A small contrastive image-text model, trained from scratch.
Model: 16.8M parameters, 64-pixel images, encoder arch convnext, encoder activation gelu, encoder layers 8, encoder width 384, text encoder layers 12, text encoder moe top_k, text encoder num experts 8.
Training: soap at rate 0.0011, 7700 steps, batches of 512.
Data: 97500 training examples, 40.4 epochs.
Rows from expert 12 of block 5 of the image encoder, named by matrix and row number. Rows with one number belong to one neuron. Each number is 500 + 25 x the weight over its row's rms, rounded and kept within 0 to 999. All counts start at 0. Numbers have three digits each. After the name is the row's rms in percent of the matrix's.
# up: expert up (encoder.blocks.5.mlp.up, 16x96x384), inputs 96-191
# down: expert down (encoder.blocks.5.mlp.down, 16x384x96, transposed), outputs 96-191
up.7 110:481496511541463492484508483438475460526496490434534486519497513540480514490522514480480562471469486499468516534496499503540501508467527494497520477501461518482501524488494527488488519548506514483483483465525523485515477483453505523517476509527517504506507516509525490465489529488464502515
down.7 097:490504494506490496495512460531486470533507513487485523548523518515548479519497525469491496567460501491541497487519466483513526475492508520492545523518530513549541490443498460502503478502509525477503470529538479518496493513500527450508517517516510462494491472507505496484435476512482477481
up.8 100:556497487477486502470504532508475489514556496551499462500526477533521497513500509504514528455484494489462506495511532478527478496527523503520499474475500534537525518530463482524486537539512551486540479490452539477505493525506531443505517506482485494461500481521538514509478541470476517473
down.8 100:485519448478460503548471500478515483512541466522475524510510517471511503464475516515481507504512546512471484516520524508496531480489511524495486520508501515510487508496547447501511489474473521555513499541515495477422449487459497502457538514530536473494540540513447486461467472483516484516
up.9 091:506519495507535504502498529464500542450461499516464512509487468505532506510511482490499490479504491513512473522527496463476484488475452534488519540516511453478461497467528511546528552479509485467515499550487497520479511480493459557485509483497492506485525516538499534493512509458525508489
down.9 091:521500562495494518514498491486523541458498488507415474492516495466451532504490495494509513485486469502515470481502493497490530530539488545555484459500496468518527463505505542527496516502479501501490526541511487475502553485472510503513445487496473528501468531495538529522490513482491520492
up.10 092:481507491482504503497500475489491507482506496449484487539496492480511515508479505477470498497501510522479517503483479521519501525483514513466528532498507499501499502501464451470506556474506483518516530459501494545519462500493521507452442526526509483496448507522492506561470450517487536495
down.10 089:494514478522467537489507511484516538475548482541488523480501517547535508523518531512518506468470516513498496524529486478480528520501475495510532479521514490496493462556483460531469494533517456522542552507525510493469520504458482504553541469534496521488490493461514450538506501478511528510
up.11 096:529483505522541497456458508487518501461524520464464505507524490484481524494492506542517540535513490494498504461472531485505498509511517491510493486500495517530510474466510487544462465501531474494501469541464503487454502487493543556502469469526511508492494528541478500531485516494487505485
down.11 098:512502518552499515442495503518484509472482501529499506499514539507512471474489495500504465497542496501496471477497490485506480496519468502482503542486535522500479487473450517460495481434560477506557477507465519504536494484518531509491505424502453515488494519521519499515488495489483544469
up.12 094:478516485466473472494525507528457521489506514484527492535500487452479482507446462493508511491514535494522497510498482464548523508499508506496498459463515486478469503485498476530498466464558497468506505511502533423487500494505516467513489504494513516500504502482525479518509505517557452502
down.12 092:517502515512474537539473485481477506494534469481534492491499493493495523470515487482463548474501478519507523477490497536533507521542449501502477524511547521529460482493518492524510444505450485510499499489475489465523477505487480523513472487527492443503532491514479509470572476540509538490
up.13 109:496549492497516532554523520428522511516478467510507475503473482501516498474479481457546555520500482490513482533510512491493505514510499485485491532482492508497535494508450490542503471517492501457510486527484501509500495451501526500493532489506510482523481463493484496535499494515517500531
down.13 128:480515486473475477519464510527488486508538487501488537509498509485521487470490519511536482484475487465536489477522519468463513489504497528484499437485504511487510506522513480482483505460399531471496527471486482548515484503498557492497488496492499502540517519515472466546520501501497483493
up.14 092:488529507507510497498497500529511551514457500518482505498516480460511513501485475523485493525459499472524479468522483457495492515513518517508479504510463537541543505478488514471494489495498491529536517516542485513493455514514468483549491503465524473502503470548571488512513525501502506497
down.14 093:537492523555511543532490528484470508561495469498526519468521496500474501539509495538497498467517485485496490485539458516496476476509568521515524546510496504516537501514499512473513526535480513484548487465488509490481478501550445494531541501516521543508464539526460511480511502497505503505
up.15 097:492536486432466474477481481536515526506460468536512531491494506494503484501465523521507525543487513498498524460503504496510542495499551487565495537469500523504442481497485543508513472462582484505531508526485510528467518489511497508520516480471517509526478483550471519491471497484498536535
down.15 095:513531520476543539445497482499451489542471538492484487464514521491504507494475499490496496520513495525443524527496542494514453518476512531486513487494485505552523460474524520501515501471492510517518497511479485509491487485549508466501469482515507564478488498519502515493531493505531497499
up.16 101:512484513498477514519490451469499507518502509540460479477518539468512445514495507480474512451550497510524472459492499513544491484504490485511485516485511526481519506536468464500516502449477551464505477461486515495489477487522506469530464488505506504513491483519501531476498492470524482471
down.16 098:481511456486484507506516503511483503505473490547507523509507478496470480504476463496485504471530507489541521496526506474510519485553495472455466518474486491482542529505509500481486525595509476511519531483528487483483488543467482446499560490489483527485521482507518519470461483503525516470
up.17 098:493479512535516476470530498540510485465526482540532468533500487492495491515503523494511484509487539504497516506506511486494530536469504558478519497490476497506524483484498510511484439477453483510493506551551573498466466504459475529493521498516509476500448493528492527467514482498537505475
down.17 099:487500535500457478446469532502519479523553552486535483513507495514534492492494466510512447478523538525502496491486543532501530466481537521517497500482477537510505474492472456483491472530535539483512515508463500507512521499509454519481474486543491540506510455516501479508477554492497533490
up.18 101:475485491478461465473458497530445490480437500481549478516538476467502479503489514452510496528467521514493468464498480511472514485480503515534496485544499484495444506445508490516494516486478477492472509511508529489519516487495508513541514461482515519479494486508547530502450515520504522542
down.18 097:547498508473509472474529550513510477493528509498508485492489455561493465562485485508454494490477523532485486509512447460518472493486477482499506522472540542505506520481494506491512520499518493495500481540505476491461483467527511479477503509549508487469505538475526502504534473486477482531
up.19 105:505555472526509532502503495528468535520508520460483494481486451491490525490504519523518513504529485519504507471437471523555486503473519510503557507499497470475478485504479533474472490471519515510467532499481545481495498534480471513519482483501515495487511475516499502470503411509495495484
down.19 103:524492544483486520507494493485459498509467470483517507573508498513483518474520479527520542509480481476496486462533502519520453558513531534501481540520508508488480534526498540505485491510516502500470530492482499471455533495500461557521467497500505517487540528499492481467500513542507491526
up.20 100:487484513498511503529513548481511483508525521502515461501486512518516474485483464502494476520471501510488498489491495540491512502483484554494481523500486550479489493512494523466495461477512501528535494483513517488478504503512479524497512449501510471453535466453490505522486568475530506506
down.20 094:472509519491473499490535500535510469539519520448478539479533543517489508515503537514507507485497504526492494497495492485472519492506516512523518440529505543495460467524492475483522492506512531469509514469508529482515490498522535457473483514482464500556480503507496504475536497513545537534
up.21 090:494518495501505517491522553492535476493537471483465524477467519474531505485511482470535489519499483523496519461540486523447502463507462475500478443529459499471526495509476525499530474479530468497508509494502505460502491457492528462527505495498516494493482494482494501541511524471514488489
down.21 095:533518449505468528495501525475484484507492507541500495475525518540465503505509473476497500466500504550503490516486513497521505526540547474500454552474451520505481514531488435512485440542467448497502550493473511519467486515523505472514462515482556487510473470482534504451476515471532495504
up.22 095:500481465495536455521504518484518495486466524512514480495485485482509484491482507494516524468551508505456486490494485492562507466477475515514515494507503489464526499494516524520515527537458473447523490488505500476506539505486500553481510512478430482519534459473492460494480519477571521465
down.22 099:534547512484473486500506534478525444494452486472465486466549513493518509491511504467530493512495519494527508506514529479509515515507513520522450526485489504483531513482489542503494474498578480519520475546523488531514529473481513490502532556507463532485510526488515510518511535536521468484
up.23 117:476520471445485476516499516458484499462466484519487527523503487495521510511507509513519556529454509503535515519478518495503499476465498471516461497486496489510490500490529490502514457480507506465494513559482493499455496526515503514517498516482474517480456496496447484509529483541496530515
down.23 100:518510511501492444492499518492466467471484506498468517496435493515460477499477531497507487518511500520542477555538466483451458529510487527502433459505497526534481457542479544514506521503523513525486523471488496503507498506504525482525495523517506500506535510511485544531500486509546492480
up.24 101:511493514545451477528525494501562461499491511484494505496490476517487475481492461554534506506512504509496551532484492475490481503488492480548468546515467407541519501504492450544492501506428467466493485535518515513496517487482504555492472470506502491509511426473486546512530531513476514505
down.24 098:522505478515538443485485478489492487506486524525453538481493509505516511498500527451502493494498464511478523450468483503498507477518479497513502462521479439501446502488509565496518527531576562502562524474471513514488478500509527500509500497469502466462493521469526473549493485510550489522
up.25 100:505494483501523527487467531517480492476522510515480486489516495496521489507502516512511521497496481502497456556471512521498542468511464497534486478489501482509538503533485489471508497458479507501500506511486532509455504541511460500508487496495524472512484489460494512474484445513502489538
down.25 095:479499499556442519536490512512510478522475513495528478483515509501527503459526513507527526520469474494459521507488542471499499535493514510531551524483495516504503503489519567472540443503496486498497481489514518493528475522494486496525496537536507496487484470479514501507471496504479477466
up.26 103:472491493489502494471551490439531524514491496462460526504502486505502484516507477487521518485455455523493435498505506499500512537474507545511496502515517515502502510493508478511487503569569479473511472495504489486528491496512539477458525522475521507470527480516510503515461506500472457454
down.26 105:496485430464494511535516539553449502497494517483488475493485526495539501503491502497489470512501528506462540507537495451506537471493504484474552516458452506485488488510496488532498466455452506514475475513509454489447498511472542474466502477494553505504479518507509469512461488480490495503
up.27 098:542472525493491499495506498446507537505511487464480527478493473506517526507495489510525494461488511484454475557496472489520524465538524495505517489477502443475536499511471497502489514510478550518509553478482457442482478484475503494519494476519505479508492522489517500536492479502538484473
down.27 093:522462500490474531526553474501513537491489526495455481508473462487509509505459481490519493532491483492512534502494471496488509535511495488485530517552477484547487511563479571482516478485472524458510493465503514496508470482447521508488516487441487455490505466469503475536547505474447499482
up.28 099:493482539485476469536517473520499497470541505497517483533479483493521484533469502519511463509523512477472481507474501469483509535519506537531488499520484476525483530545495525483502479507514520533473471517478484466507476507489518494485474524490529497548523485466547526504477538457546479491
down.28 102:518480447466468434523478530515519531538558515482525500488465535505536519497470490527534505523463476441531538522521518483476511464490486503513516501538478468503488478519525452483511453560539506489493525518495521464483512502549549481490515510505468489511518565445491467508515474511510482526
up.29 101:504501461453471467486536489425488509490480497510458479512501461476469511512491479480503499516493563481513513503508497508501523504494478503530521475504504477499513523466517528482499460507528551519507492480488456464470497494532494463511577481483503481482506489532477536509534492483513501518
down.29 094:494509519513518499558499467486522566448466505484496516517472539518484512500517534530466478471506514472480506559485421514459501519469522509498512517488494458490527495518501489506448525484477532497502516509480516495487510489530479546494478474479493462527555518536510483497461524505486494511
up.30 104:474439531511479493486539543535473522550483507489500530473485549508490490522433509462545494530477524498477498448468518512481502483524494536464478505498502474482545503514511506490525507470491517502520507501546523513490484484490490506479440489458477493508500505474462514508470537533470518531
down.30 102:504425475494514503477507537464507529487450523504502541491500473547489487496482506549487513491433494521516486503520515489515492512503511552519509497490496479511490457505520508473458520478525513555519480547486502470494486482539525510465499492496476504544520459477497528519463491545503546471
up.31 101:486500495492488466475589525513500513479484483498498551498466522515501485531505489528532465517513493494486437515483495486493530521507561496485504480486534485496485476537529507488507498472530478529515493531489503521497505481467466525539549514471494500488522478512476430499511533502517513500
down.31 107:512525478494452470431507523432472498485535504509425518498458510515506495520539523491512460474513510498495487517489503489519438484511499483521526515548491499510444489482471535521528481514470461481494514471496494503529484503471499500491474521507535474475500557506550472495519475475480505520
up.32 093:503474487510520545490484512488508552506509527476550509494467497507477518497489519522495502529496514521494491512451492481479487517493462428532498492484501496526507524561490518492469443471499523546532525467477512520529512497500488485523466501471494501485523520492463500520498492482532484546
down.32 100:489511546444521542537497489473482559496472530513513507533542491444499544551520509485555511486521454509496502496532477506528476503485503518506519495510506541464478475524474487540499472488561459488529501507532480475524505529505536499512513512471445502520478468537462489538482515458559510534
up.33 112:486488451490462505491492498471504489494487503522528494490548484483518491488520480482471492494480523508477487514513506489493500534478514509482473474492500531529462489528536472498510464520462504494520489526497522485516458521487545491546517475467514472519494533536506522494503505519526491459
down.33 109:501504516571538465519511489532556435550461513519542520510528498470488487487503497498499503508514511465496499498506492509483501497509481526543535514479484505512496491496508495491485490485477527500523514500546526532474499477500505499489461462520536489457520483548466524446528500528524511541
up.34 094:539490463500506488522550474487520475522481483497503498508494533488480519500481513515462520490513489551531512522499489497492457518472505454501473514483504528450496499499476450504489480548454508518537521487511499411481487471527503548500521514443504510501471508510499453478516564548481501512
down.34 099:473537530480491492560548512511518469478449466488515478503510525500505515534555511494467560497506471507484506485472493510500520482538507490475499479514464462501455494466489553487489445469568474497496502508503495543523491561500502508453483459540453545469466483512510490481531497488486503508
up.35 095:476492485503470479517517493543499468474499492503479464506548510458506466524476515501471505499460479501486513499478460540503547497496477481496488482525490456518481475515450496475495483413463519536478506494517514467549490479468521482515524517490516506476479535469536524497528449531497492513
down.35 104:549497502482520402463526470478475505505526471456507490557466465509487538506532505556467490495486520479517494492476474455508487491456480511527481488486514484505528488500471471496485481525470526436512515482476526478467509513523523521483468522487479464496519477512467517459469472485450498498
up.36 091:509496476559484521483474470503495499473509495549490472506435528507508496533475484497505478445546488508466488494457522485498514543513469475466498486466532539487499496497498423480489472506477512502528524546504498463500498518539473501487502523533538487477553488520488514496503426473470473521
down.36 092:516553542543468481509495471493492483542504452493476499501483527485461497519480524493490456470512493523505490511509470535449513481529475521488481537503457570506486475520493454500506462443448484450528509505524556490485483550486538471475515483519501488518509498507503510510522486487464503537
up.37 088:506519496530486496532534476491466473515507448498485476472491509500500507512501479488488514498489487500497513496507516483524469434502481505466495442504484483504510474463460556498480542523478527538495483501490510483527505468487491509473529494508509471482522529483495520477504451509491517485
down.37 083:516538480483536509450561490499468526532430529517451532521488510496502495492512513503460497495497469510506471485534482472464491506510484506517550528567460499493491504521483515539484507464479484493512510493465517495504488504491482522519446519499522490544498501472449518509473492531498515485
up.38 104:531546492502525518502557507448498502542475476496487528506450474504539488523490482487492527496512520463523507500503565465532505513455535500522460457443492509502481475527486493466496551507545521479504473451490495471476456501485529494533509486476486488510482480499488467456502447494534520521
down.38 101:535527518498491466480491515513434489496509476467530486483495501458516511531511481513501467511428469487483517489516519509503491496501515482487518518518468490509489512547529501506500508510500495500477492583471477526538556500546483509544460473551534490479455542561445509486440544474572507513
up.39 101:502484516494490523474464477563516509552494537486490468477486549491459508492475478470510503487468484470460559457487512554509480507480512508480503491495478467495479505550509518510489525509464487456516511523512508529502532514449481518464549499487515502494475505518541511514505493519495486454
down.39 100:492507510491453511481458479500496454523470513476470475477450510523491467524461452506518511440461496513482469518500534466473515465466476506472509522461488515504510503496512468481490478497476535516475491521549492479514557509492473539468489477447521536483529486528483564496483535485501517448
up.40 099:473528504503486493439542530506479530465512510519513520507479497499500476526477511504505491534539501478449521490526556472518501498513495490498491495495494489474495482489498482489514457495500459528482465509498489506489497514513543506504484502488479464525503556488473566517507480470468475517
down.40 100:536525479470513520511504506497531462508514491450493474496518479533460492488465467480528476508478512485476460510479529520544459503507472494529453498495502513472513537478477499496536563506495522551508498499480469482501470484499543465476507476490546553488516446497474499492499505504493553494
up.41 105:547523478504495450505495479514457485509468532582495505479484515511492521483497513451531486445514531489501468518506503460502527504484490521457528515503481546504510513521487482476486498457499543534520501489519517539506481475489467514522502497526522505459493484501479478511491495508472527484
down.41 098:479502505475486460520531463489498455518482498518531511468476498501515520503509461531480525508548474494477493507502491513481495474532483494468496499535502547482491504517500488504446539511540530448474488503474513447466503493468488473509523517511542504561455479526492487496459453476495507513
up.42 093:509524453533474487474522466493501516486480486504481493486509525487505495470464502495472479486490513520523452512473472457496463478481487480460499484489495505518505496515505445500540450539496515495497493464511478512522486484477493490481474510467487514533501555521451501469507508448496482510
down.42 096:534501422535506553462490481537492520491478484486472473510463533474491505531502510507495497498520523503468524474483552493537498503523490494454511522502498490500490474504514529507504490511516495478494523531486486500475484501460498513474539472489527539453490468489515496534480489488469508530
up.43 101:492501458477489452519512529497479462518476504488511470497494501517504500481534519495481501493499510514466489475482480498555487505512493491480507466500481523496439508516505486505509492473464509494540465484484506520497522529467486496520499495487483509461486538475422473521496477545442533533
down.43 102:517495502477496475516531459515462448544488469502512527512511488546496503539514498484458474480498528513477502521526518486539480486512538488502531540506520516518499469565513479520496515519498506498519482499525474505497476523498527472495504494501494527503544470462527506496500493497440461493
up.44 105:460521540473501530464542473468510469478499492497485455511531522469479475523509458475495509504468523493474477452499534453526536503465490486537511522486477492492495516483544479479520500502507497520514493507483481540467500490475467485520515501498488495458455497459518558495537481459537505500
down.44 101:521507472514462546522529451509543480527510458515502502487491485530530545492490474503505536461505514506489479467482515494503470537490509530509497517474548531523489486512515516466477467449503499477507489557513486475479493452507462532510496490548460427550517471497505487464474496499501499523
up.45 103:468533458454463473465434542509495527466494536509515523523498466534515502511500511542480486510446492553495527498516434506509496486514514457541502465504513504505491500556493463487517514558472495504504496477478495505464506493476520533514534511521516505466464522534531485532502458502513538516
down.45 103:536508526445487538447486497504547529502532512473517501475492511518503505521497526557484484523527490551544528502503504498494535508532525496494421531519519520508483547512502474526488533466507501517485493467518478470506505478522480503515489468502485544518510520546505530465485515531569501531
up.46 100:508515529434528501564514481457492490478517500491458515497470519478511523479521485510499506535480485466513539543491505538500490464468505473502463488490497496461495504510534480464463490469504489510487513456498510478510528538514518465496497464465475522470512542513456486530517461510491497455
down.46 102:530473465519457479469508475528449511493528516512486460476471535514513507484470518486523485525481509524524502511519491492529523493524505521491549535508533465508511535508526520498492481477484505498530457518517488517486541551532531500462485562527485558547503491544514510515518529498500534475
up.47 090:482534510484527502502488546505502544545532508488525481533527448493513488558507518495525497483513546500462513423459503508510493501500499466497491515563524516523494490504457473473483507468484488529516499500499517517502544523529521466526540517500486538500491482526492516531493499506485490444
down.47 093:497445517502504540506477537474547533542521513519525486521533509520506515498540495517472498490527446511477523508488479491493520525491528478526525512513484552541501488476480484484498518511529514494510494511518460476491510465545517475506494510482473518484484500462484486428530475526494470466
up.48 112:507496437459460538469511506500484450540501495496526524517513519492499517529480507558489520433503533476535522528509465492508499509505510527480494459495514463517521510537507474490492450515529533472498485501503505531515475509521461455520511518532469485511533570512509542513505549478500497517
down.48 117:488534475541548551536482517546479440488476521485555480511542532503491490491480489504498510531470470508508521464538513507494532505512482502507501520480503479471486532489519488484530474481468499540485499522527525520468524466498473474525508521531474499517473458561537488519499507515495516536
up.49 100:510578477450514468507506526498486478504494521507487509513484500535467531495478501527494467476497541488522536502479463504513490523487522480486474507447509529509488512569505492512511472487498508510517493485521518435510492508454516505503476505486483512469476475514472507525480453487478541531
down.49 096:481480476540462495467538496516503481495476472517525521488459524482532499472450511495522503470500465503537520510493468515471493506519535467497491476523489479504537494470465526494515479491522492562495522491525537485509489528492499447481563511516504504505530485524491520515495490541452557517
up.50 108:494516498503551463514531456477482461515508496530508487490528479502495500535535511507501493487524504487511486502499497494532531523507488479544498494501490505513478479474525459508470501516502505493480518515521480420491474485509443491470493507489510526508509527514498519495496440442528495529
down.50 104:513527494493483483533511504516494486478455456501488492490531503474531505504545526531527507484525514542482499480503492563514485482490474536493485495503507478524511479447518484531526513422531504491479496503483492476531507457518495529497517504516488532547485496571473493530509530481498482517
up.51 098:519512528550490448514507504507484550519524498461528478495453456492511524498506509497476502452474513520499536474511472501440466478501509491497512478504529488525454484482470458489510479505517470547506502511492561490477516527490527491527511520520505492497495513484487510517497502534477514530
down.51 085:512482513457529442456484533525490484497483529476525470513530518489472513494453476458513531537520486463527513495465479522504491508497525482528518490501476448498528517475520480472470525468510502499466524486499511515526517505524555486471506529474506509474519511515509480533531486515476501511
up.52 082:483551501543466484541502473505499512478543478497482522475530487480508499459532482459507460473475470487502455478509503470495514455460526488503525502569450543509534535501471499478543488437471473491498532506483494518485525486499481487494488476526503533477495478527510518505509526514439512498
down.52 087:533482473483535470493491495543516464476544506530518515506506510543495455519500488530484498526475525481480473500501501506511538504491476531462501539507558561507504468499525514540506484529495510509535481504492486485479517553483468504548496487474464544523506500493528497484499472460476497449
up.53 100:513472499540529496472466483463489496486521477512467463474482508499498499492541514461533518453495523464447481517507483500478464478507475492524518449493493487538514516491519516495528559448483471511524484471486453467528469524534565479468500498515539498568512447476487529513474491483488530519
down.53 095:526456497524493503463521559525481492506463500500478490529494501482473476486510519482491504479521500483483494469445534524514553515476496479463504531459519480499467496487522485488483532520462510510489513467488503511487497519470515486531523496489512474485523549450480538530492523458451461507
up.54 097:508497477456546502523471510460490510499489537461554502475463434513537522500532480477492513507514468487497520491488483490508453552491504474507424478465532505513512452547508490479529499449530510456487521518505500479481488495519493495528571499472498518489506436491453487498460465516479464538
down.54 088:502525560521512493527494475507502502501540485494468527479471498453505516518504525521514475505484487503498510508495488569517507479515499527483534499501497535475465488478474477491479496510528517528474484490522495497544510486530454480508502510525514483487514517510515508483438506481507507518
up.55 108:487524550533548529519493479529511500548517510467549490526494524482517535490500506510451471445494481476493513535520526451502480503513528511496483465470520517528496514524481480507453466461491512510500489517477505484504509498520473514485534517481517526458485517481482491513504497505499527497
down.55 099:439504486488473552548524481523464535502468540517549526455499519525507477495496468467488554516522522483514513513484475507497488513481532506482495530511538508474514485499494470532497501559476447527484536516518498507520482492525503450533522520526536524474472460544495502497519467530506505521
up.56 113:486532451434508530468513515528506547508467500518569500505464530505486475501478513546494500495480513514511498458488493502495490485500508486492445468523513485477480518549505503513499501510477506535501491522486459498448536474515492572513532500496523484504541517477483505563507504521458517532
down.56 106:492549479510491555500490462485532565491496506525528504501485513479505531510498529536480461476492490504510508532484464533520495503543501504536532433515530491537516499499526475515505474444488533528535497498511519517526502532560488520484512445495507490460442522474510484510506521516497544512
up.57 099:496460531546522506535463515499458473477523520491490499503502547494511524499492505494555513488512505533518516521497524529502479522516516544487526507486480481558499482417508501484453513488527507539544501502490466536518489506513501539511560488487476500492513534490529496472480494544489516531
down.57 104:537524482522527518448503530473493456496489475495504497509492500509477525479477481500494513495478532472480471485498529539526501455520461486524544502478500494576505512513514528499486559515491507487495484496510515515479525516498495490494484514489492547535493456497480476476504490511517456526
up.58 099:524499527510476495484495468533511514494526486474487508495488523530497492523509452471506475510530491508470544566466474505513488500530458521473463512508484465498509484530514551520467466482475516547475483510477459506488490476488499512497483481463529475497507492516505503497480496521469499462
down.58 095:491493457506494496516493500463544495520469493433497512529503513556503470472444510499501521533505499503537499530466532490501531481497502541536502529515452501499415510493529504503545491443477498462473490500490500521513484476496485505511492539503448529496504535477501494513471499495481502420
up.59 086:505447471509445537497507516495497497508489488470462527470523496518530519507495441471514472515471525465473514505465505509500546485484525488504465464493520481542485508492510507487516479469461485508485517459488498536501564533500494485450516486511491485542485476487528484494478536517472494490
down.59 094:508485467500486510522484497562471523471496539494519500562530490510511529508454536489526514511525521502467491513510447478513481508484478512507551497542490454533487475477534492495500450535467474480539467517537488529498466506483472488535510488524511481473522519525498495488519510476510495499
up.60 099:501504522501500475517462464519515548484474531523521468509514522503559494520444462533526511518563506534519473439478506473479556501515476491527506571477507482523508539488482452463490488511513475451511482521466447494508488472496498522525507531522500510552513476468487493504513485473515496503
down.60 106:483487500488492474485468518491510560523437474508460525488507467476520468473472540511488491477544501508511509486519470514486525508513486490474465464501534452500503508516522526509529584459460495521495481456500497502550493475491550500495485448510496533484496519527488503486487520483470475499
up.61 093:480513482519522477502540533514483518478516497458543510529505507498502493507458487514472483481488497488468553506486500507492510535499528464542529507493494453519488510490539509499526517510529478490495476485531526536512508483493503481484513515511467491465455450504492523514473535477531489459
down.61 097:498521497477480518474497531511519558527489486479457487465531472494525439523522490503496526476491554457503494504497476463526469468493461516519508512518503485554503474567479475484504504450505548517494504464511495483518490495499529524482534520502479452525530537500487510549513490474513537486
up.62 092:466500491493499466487495501495500493497503472450455464497482501511511535493470506471461515536500498503494527539452533478500509523503459493522543542512517487515478514521470463514509533518489484446512498504485518485508487475528517504516466512511511478471496474519483435476496486501496515506
down.62 106:492533477484561438505526492452498490459491530506515484467534520511484519486479488466489534481506510514491496474518465507525509533509496486493526480495512493495495500458510513502459490510506502544464543514538539535436476462483552503496539493515452547509514483527506494452496472500493500465
up.63 094:466527502468511463477501533447515474511481520515505505516510492509466508468560516464501456536559505512502523469532517505448507474512500459489522498544501515474533545537464484507479478519518529540529519530470475496501520475517510512489519510460510497499490476528507498491528496470504470490
down.63 092:499494488483498515533510459517536477466479507505548464525499532515488510519498530516519547509508498491540496513509506473520510500541462499506470483547473506460522508507518547525523507519494491471488504493527479550522462507523512560510551501519493509492495492478509492548491523470561481518
up.64 097:509497494479487515513486544541492498446502510465526479495441539504494531517541503514479499473501544476458522504498515509523491526526533513527540497461522490545490483492542515524525468429513495526512509504504485523493501494557522476487492517518520469486514428491550481510503548546469478482
down.64 107:516557542500533509521507446474521467463516505474527481509464498485470526472459518499479521493511484494515524475459480521488459488478496507490494520479485548514511517489469489502517475478480476541503508528482513507566518495544483525524531493497507502476519526468479528468535500530454442477
up.65 105:519463513496522493494522484483499508522514466530512478484445473532511479476475512449493477506509491481506471523527529487492492463491476511475471547501481495501526509492485486495502511472541481547503529475499476503461539487487502472523540517497521476514508551490519457504471535532506495499
down.65 103:493497508497529511487538527510479515497516538484505505504476497526511503518483500507469513497512503511541487491541466501457490498528469508499580467521483514506472504574495540529501502525523489546492459458458520528526495510457542507498452480496521521544520463499488497487487510553507530498
up.66 088:517481456543517493520523442557486537523526490501479474493465516486484495560527499447528489475467520466499505479479516508513493506502497502544505481496463501456484474486511485535517527493500494505481494474534484456482456487454488520488537516479526467490503523490533468485481501481498508492
down.66 089:441506488480449499496513499526500485517550523536501522516471526499489515453495499483459517503543506487534519517468487485466564488499535476463484508490486471481537503466487469502463523501491519522492486505536528483475502485501491484472521497479498478502525468444494453466503551480466528515
up.67 124:481507493482476514499472488511501481473511490553484463493494464483481561490506507506531471475468486523522516470546513489537538507548486498537491472453508546512474465479502481482504487508515473474500516533479480445516480514496518533490502509504504512519561472475527505481522490505463486452
down.67 099:522525487485542477497482462498551437494521516492477511499467507497538496508496550462500515466550506474507516503497531524507437505457511497466524542539494528499506495499470504512499470502500513521500505508491505478455447515506513482505500459536476551478527521470503566486491494506503520494
up.68 115:501529487495491523489547524495500464514523512475535453531486493533508499549520518527468520503509481499535505562468520508539495505518491492512465495489507491496536516522503524511521545478507493527452504511496518522562496490496477476519515512501449531514498521488505471567533503484507495481
down.68 110:507509505485472544453513469483489481499516478479481532531522451484499540463504508492487489524499517490469492503491478470514509517511508498506528449524508507463475493512489494491544515504496497449512467488528518556481473504493442481500488490495518446484501525490460507460457521486507498485
up.69 094:490505497491496509482498488504529516512506519493467491484502504543495506500470480525507486535488498537465508534466455439494501523493487464482494532469497552492450499480483483487476475499472474518496495518477487510478517481519533523505523516520469483505515597484540526482551511478535488469
down.69 096:467555505469496520459513492512492499550462485481505488534487483510493485462509466471473509526483470536530441484501535483495509501468507440510506502522490540504520489497475522495449471491466460485496487475508527507477468503518542474503489501480502546489509466479459515463532498471535516502
up.70 108:508494493512500521461536481539491490495507481490469478517445492509449537501532505475459517495503495511482554554531500484539474495500519536529502508465495472517474488486506504480509544563508504513526511476496504419547504507537518508528519491462504502523509477501499510495532471499474476504
down.70 101:538500520505524534431513521517511505511464515514508523449471527513538503531504502504500524508531494530555490461498526480483485520469442466462495508524489483548445506501480547505517518504517498481523511503482471508485492468498483508513457508498460492469488504522478530483477493582534440539
up.71 112:468511488494507515455514530539480514480479513502505489508488493523479531469498501506537504494473476506503509458469469488506486472490494507529495500500478455510495486497533549480546444467512489458507529512499489474501502510489505469505524493486485508492484437508501505551517482519534509507
down.71 107:522485457507505482483507525494465510512460477494499528480499520512485508497523478473482488475509496525516481489511466463484524521568455492496437535518521493509509513523487535528523492506490490512493473513477478487532507476532532490480472490507477491534548494479527515574540527510534483508
up.72 087:482519500469508465484459497553471509552528499522508520500516491553529500508510478544517526478507500507527498452501545454480547481499526502504485487525531493515532485504539489506468482477502499529489517495501491506501519534509512506507510501475505484517531543468519484511501521470515475483
down.72 097:511495498475540503530458474518505515517566550531487487519470481481516476564525492520489501510484468553502498524535514494489474529445489485524498485510520516522490502482500487491497476520528513514480528486504510491455466482493450532541491477519536488496496489468496506515504530527503526498
up.73 097:503479491499450503530500490460481525489499481507524522507569507446545534469527549523477495515513502491539487507482481486493487517507510474494476488491513506493513543470503483522460497498511511478512521487466488487473492473487507532520468515487506484501481485465479500483489462504496477450
down.73 096:547471506440515492505530470502510531530528500551478476493512500488483546525500496521495547506501481506472511468503502529471470505509481516493492494513474524489490526481499499514490513491550495530463501517502538470480534478495497477523458453509552477477503586451538472447493515537473498473
up.74 097:496527499500476481462494531502519472465497502528513523458470533490517535528455482515481515520519510500489486477529554552486501501483514506487473511498468504501527490469498505501494499491491493504521483516474516503511544471489487509482549495507471477499501545507521472486503482416515505495
down.74 105:497478513471449502452540507470505477508462506501526522515524498523479503483489476513496511536466444492446495516504454500504498516459511515482532510512536469514533482501485499494473493463574513485503499502482491505476496442494504506488463456454519503490487469526499495516466481466524480462